{
  "arch": "xception",
  "model": "image classifier",
  "dataset": "rosettes with rotational symmetry",
  "train_examples": 195000,
  "image_size": 48,
  "crop_scale_min": 0.8,
  "horizontal_flip": true,
  "targets": ["mirror"],
  "num_classes": 2,
  "norm": "batchnorm",
  "hidden_act": "gelu",
  "depths": [2, 2, 6, 2],
  "kernel_size": 3,
  "stem": "deep",
  "widths": [96, 192, 384, 768],
  "label_smoothing": 0.1,
  "loss": "binary_cross_entropy",
  "init": "orthogonal",
  "residual_init": "zero_last",
  "optimizer": "soap",
  "beta2": 0.95,
  "learning_rate": 0.0028,
  "beta1": 0.95,
  "shampoo_beta": 0.95,
  "eps": 1e-08,
  "precondition_frequency": 50,
  "max_precond_dim": 1536,
  "merge_dims": false,
  "one_sided": true,
  "adamw_lr_other_params": 0.0021,
  "max_grad_norm": 0.5,
  "max_steps": 40000,
  "batch_size": 64,
  "epochs": 13.1,
  "lr_schedule": "cosine",
  "final_lr_fraction": 0.01,
  "warmup_steps": 4000,
  "weight_decay": 0.04,
  "adamw_weight_decay_other_params": 0.05
}
Rows from block 4 of a small image classifier, named by matrix and row number. Rows with one number belong to one channel. Each number is 500 + 40 x the weight over its row's rms, rounded and kept within 0 to 999. All counts start at 0. Numbers have three digits each. After the name is the row's rms in percent of the matrix's.
Before each channel's rows are labels from the 100 images, of 14976, where the channel reaches its highest value: "top examples" is what is common among them. Only what is clearly more common there than usual is listed. The data: rosettes with rotational symmetry.
# convs1: first pointwise conv (model.blocks.4.convs.1.weight, 384x192x1x1), inputs 0-63
# convs3: second pointwise conv (model.blocks.4.convs.3.weight, 384x384x1x1, transposed), outputs 0-63

top examples: pinwheel; vivid
convs1.218 106:483448500563452412500494457509492449446513522541458498446427464475534550482523558511467488449488476454493485576481525563546444513485504463503503510498496530477502567568503468503522483470518543
convs3.218 101:472449541510439488453493545497494454499550504510496520512444568453518522461514458496526584519435498453505458506582466456456398586552589542548494538481495532563491435502489514448554484512496471

top examples: vivid; three-fold
convs1.381 093:410584513511505440541463502498511539500487486533480459526487523512500503458492498483582488475484399561523504437446478518466482436575571447468510513515445567463509505448492489508488550466454548
convs3.381 104:454594446601526492474548452520465503488445537544479470471500570522551481508484507563560457474549543519543501522510491543502543539518583506462528498492539476484553494468504418490446499527400515

top examples: vivid
convs1.347 101:502524467533562454487449505577517515524487518530569558503450438440524518556381454508458466478492474515525448485449584437438461529449557497513376458453534467493467491451509534496566445496515564
convs3.347 091:563481508549532505556498459538519491518515438464543548531520512542524460547434447497531535508521492542459533442506495441503456518551489476601524516524483523424524500509475490488415526439550529

top examples: mirrored; vivid; three-fold
convs1.181 107:555476450527499551464481473539486558496550483510504558532496500460460520479482572558427519483477441560454453517487481449498564584482494566474532562507531361513502468491452426520520500550462470
convs3.181 104:503492566441499475486489473507522521548536491458541484486542483435531564496497442494500587539492490474423478491442508483556520487443463517469502575533572485563466488519536505435512542473526447

top examples: four-fold
convs1.184 104:547482502489460512410470548508557483536460503497444481527525507515529498509547421535532492491465550502514556543515493585426499514506596510446527452501482545512481496485529540470484447532500434
convs3.184 111:471510506520529475512529502558550503515483424521456476446501478539520369525523549534524599562478475531492455522533479488568496462479493557467490499467490472488501463464547541544500489533420542

top examples: pinwheel
convs1.88 095:567458522489448565512511545544489502464542550517423550404513428521590496569576551475557506487448454505524549500496487486507475457603533496485525412506551446551464477521545489514515477435527492
convs3.88 093:528538511508690540485587517541513466473552562513565459479543490534573452507457512477467519491498487482422490514514549502532477469485465495510524484559560462559587495485461484515480555512438481

top examples: pinwheel; vivid
convs1.137 104:520551532478474504450490467549464567577533536566504423481480478515423491493503488481489538521452481511453536537506477519564437486550517482489472514499553547465532429505495407543466490471472525
convs3.137 106:509502502487566515418379546470478531517468474553446535572496447518487490422481557503417509430516504459478517581470496544451582437522494524541511503509530526539502496501466518512616490514543479

top examples: three-fold; vivid
convs1.95 100:531478560513453506544395486517445473500463535512550511480502455457515479509475477534471541447543547512523531503507529433529497473485433523546530469498495365476538498504532522464507514520493553
convs3.95 091:454501448456534536587480488454511442511505544526478577506534500568491462501518444482492515553539533474515474438488613489526477532467565604468526488530488497467513461486504573426416525456493456

top examples: vivid
convs1.40 095:544442593499471397611504512508515528596560528468528486451452502543506493518489493523509517463442539487457454469534488490458496474468557561531513487542533497417483492489513518516479489403534495
convs3.40 109:537504511516459500469443488451535467494524581497557508452488466523528434468476431478467524561549508505486482505542504472501501507463520449504492483524517505498513474470470490480533430437536516

top examples: vivid
convs1.323 098:576515511528496484441443532458502486593453512533553493493408483503531519545487507502504510404507507440466487534546554445487551497485505453569441425468486508452540524540476538463507440442430547
convs3.323 105:504533429448473468547542551512537430479544526498551515524488475569500473517492541551474544529472419445446488465516497511516488499483426510492479456511469494480578459497434568437423547476454541

top examples: pinwheel
convs1.146 106:492500524524450425590497515421455447464524546511451489461466471525577532545488659557525474473509489465502488503451515572507458467484535458525470535530565487485482513514540536509534475455497466
convs3.146 099:500436445482514528468433521515464546498510488535547457528505489501537475474533565527433533464477438490458561521531502508632506463510527465446551462507533422436496541458509512582413512466538553

top examples: vivid
convs1.324 098:481543486610558515477413496469533527533550501520525513517492455556476476495502506531474482503583494468507447486517564456493542430446453477525489477460520588521483501469500479485526470508469495
convs3.324 099:466490517373509492492488564485517513516480454446477525587490423479511502479554486461508541538526502442471509531472524482469500546492402456517520580494533449533515505483554599507538570446526543

top examples: vivid
convs1.238 094:528496444567488525470514547493541484448518450579424494483489497500531525474512421384474509578512495546541494487560479454494507534454469505516508493464473498497548492521455455524530472521464492
convs3.238 089:489496542472562455471494495446449512502479486499482431506489489559584477527523542485466449481480500532556493465480508489532515446499511548491530520409551463471479523528483439534516426514465460

top examples: three-fold
convs1.111 106:483508604545495506491521504578533550528550467500483551461520442530518538543508489526472547505468414497488487514512512549561507515513597514509428540532498498544433523472444521523509509517525451
convs3.111 109:494486517449560502476467494469493458482546563491508502518491603453499391501485517469466541580522531473504544572407502481511513537476544417436470503512487444539510541488466499494461520494542559

top examples: three-fold
convs1.77 095:524527515389435433529521522504445487485525561470598536474525497477493495465585564488477551419478437513510538407500494515504536500460561434587497464490511537401528500541494540483532503569535499
convs3.77 098:527527486477516533529470510465531475509522492594542505512556418479494451457522495468466394572524505555507479464523481497470521450496551460562505391487529535515468520493476505493488502509444428

top examples: mirrored; vivid
convs1.173 102:584515583487497525503516481622515431502545464502414586416495455474413513537527499543539469431441464504526489520494502470503500487427473521419465498496546497381506517520448521534518472473495544
convs3.173 101:483498456463566590519477435493599496508550686478526527505494485494593525439450445463459498486528497488483506418443533479480467495458529434509522485473472512507542538509434526447428377475479506

top examples: three-fold
convs1.374 106:514479516573513461484468458468469446542512525518483457551567511541435525516512535537503535488467512537483496470513467560484492498492576517510425564542486533539537478498492532522458530469549470
convs3.374 105:470513542549447471552499521506536532518487439499426543432507459512538520496485442563524536539463504571486449475547536432521497471455419559538509481544542538512512466453486599530523521477416443

top examples: vivid
convs1.279 096:553491535514438456485441518501513513459498471488504532414515454581579462542504447496474439535482503498487594537492474551534561508492499475506507452524503541504455410522430505480524502427522509
convs3.279 096:469440523537651527543598489468485443523473480503448502538518509447472544559517485495477521504518529508522536440437453563438539490526559577388498443516457502529482546433470535495466480476522460

top examples: vivid
convs1.32 107:540443474517477532542528506480455522546585457476393446540479458438492493422432457463446536585466458456477520493480506529491510485413473537496530501523484504562499425482409499508506509564488481
convs3.32 100:512425461526466469596495553460505502487542549483592472490524471480507519546534493556513529508543484486479543511508477535506516532578602542523476447480446527482508514539485553522527517457502502

top examples: mirrored; vivid
convs1.107 100:539500603499455542480519511588476482486539488538466512450466493509432541499486500490464495444476548546505576552454527425513509552420477534424504535492545501433516437523494499514566496524493519
convs3.107 103:506457496462620547522492458532545517524520631518467504480513517513600561436489460500530576526470484495462505503439567446514490472460537465475531532469529476539532507520467541451461452441505477

top examples: vivid
convs1.74 099:466528444534508482507488506509486522540555509554517388408463421424565479485449462497449469513514488503424530521488509530535507480489528513474525430524429624534433472562435490521510485408439579
convs3.74 116:501491471551535465520518467399476485479519524509534524546514533553501527419548408579462480494496524502470517419508463526470547484524503486460507647545504563502525466485452438518404420491519445

top examples: pinwheel
convs1.367 100:560519520539534493447467457493552393534421456487554517499509510521480524522500436473485533543490598527457539613525534528505535540465487567454544417468496499552521480519450522512476495486470539
convs3.367 104:548477511498558513505472472499477496473516543587485441550541531477416470518469514480535563515502526469517536511516431548490558525506513469489501493492457459537529579471545533430487503528539484

top examples: three-fold
convs1.269 108:507450492506498435549468504501532441548523520476458455456579445563487492461439431517494504548503490502482502511505494543473479503550472492461493477537528548514508472499505527539538488533540517
convs3.269 103:529461446555492508501440477456470491483547515501507470508509481507451527494509526514440545403502459455527534528454459520545508495562607525485454506472472512436521518523486456485506487472553497

top examples: pinwheel; vivid
convs1.19 105:436514440471490517522538497523510500436534554529522457461441506442581477535436473578447469551484471499429546453561503533512487459573473525529486503532488584507486535510508520497464486502499548
convs3.19 103:500491510547492531511503509511505458489536525543471469446438460461530463544421474457464527545505425474498490525547515475504503492521482545464508482486449547490532547502477456465391523561485543

top examples: three-fold
convs1.216 106:451519524477501518533542491438515552522460441472496501459495493444437535573465391434546486598441512522476499442480495487504526591506408507563459475484502428495515512534451448513503505622525467
convs3.216 098:494522457513504488549531549499506445502511477539490467491535431506523559538513487571393480503482426539507515525520484506473578454547460537420468522472486546490511477516456509519377510522459551

top examples: vivid
convs1.302 095:510522438474481499490525497435495452455538453516558494424513424485495493560500379456524507568489422546488512482506510492509436531526440500529451475464490549502548496509443518477530479634500452
convs3.302 078:527456596474512539479427423476520528480546510523518500463443509499533469417443488462590578476554502530586476485458530458496467540477596508536546496508513527517510565541557447456495487469542458

top examples: three-fold; vivid
convs1.309 106:448485429462522449494521441412458527518501445466612494538440480480475537514492435472547478533458507452552486450438496480515561524607384505482547503408456470443494556527489564473500536521446469
convs3.309 105:500532495515470452476462507518487445497506482551497528525527552559417498489485479508441439516546516526481526589450470507447543484539492530547433498425509517470523507530449496550574423548435522

top examples: vivid
convs1.199 107:525552504438459490526516470472493464485484537514539518434515468440469536482520464478442426473493456447495513538458480495538507473534509455507473449504528544477535521488542499514528415554544470
convs3.199 109:499469513517435507535512479480483530516444529429486493483494536547476524553452516458554540446519503545441515468478442562518500526487453509478510517532480513448483518548525457523492487501563589

top examples: vivid
convs1.71 096:559493597485504598418510557542536512504513558524412574466552438478565491571517508547498496485469575505520442539492476429466581490529586523452492503457517363497516520499509537514575503498463532
convs3.71 108:496479523531389482458524507497462492514453481480497478501469455485398575538529506494590522476468480500567429514541486545517454449486494505446566528512456468474475513488558472516546464442493479

top examples: pinwheel
convs1.265 097:482455535515478409482570452469505573495498460468463476540494480480524503504540519536476514485474490550476455515475513530500513549407519488436516474494483543509451523482496530511563498504512532
convs3.265 103:562542484528419482518489528466518544513553460557527503350495376552560505508490472529524432436447459550516528558522467479443478513524470453512472566458523507604462540490523479480499502450491442

top examples: three-fold
convs1.377 098:514530469485459395420473528477498513573562460534484475549453457444476511423511488459468520500411414546494515471535540547461468550480544498469502458543465573504582453454465465473533526496480460
convs3.377 114:512608484548505441472550428465547453501504540563490498569545545522550491501465474584499481489507548484510467506463461544535581550522555482485526493521547502467509491446494526483528463473308452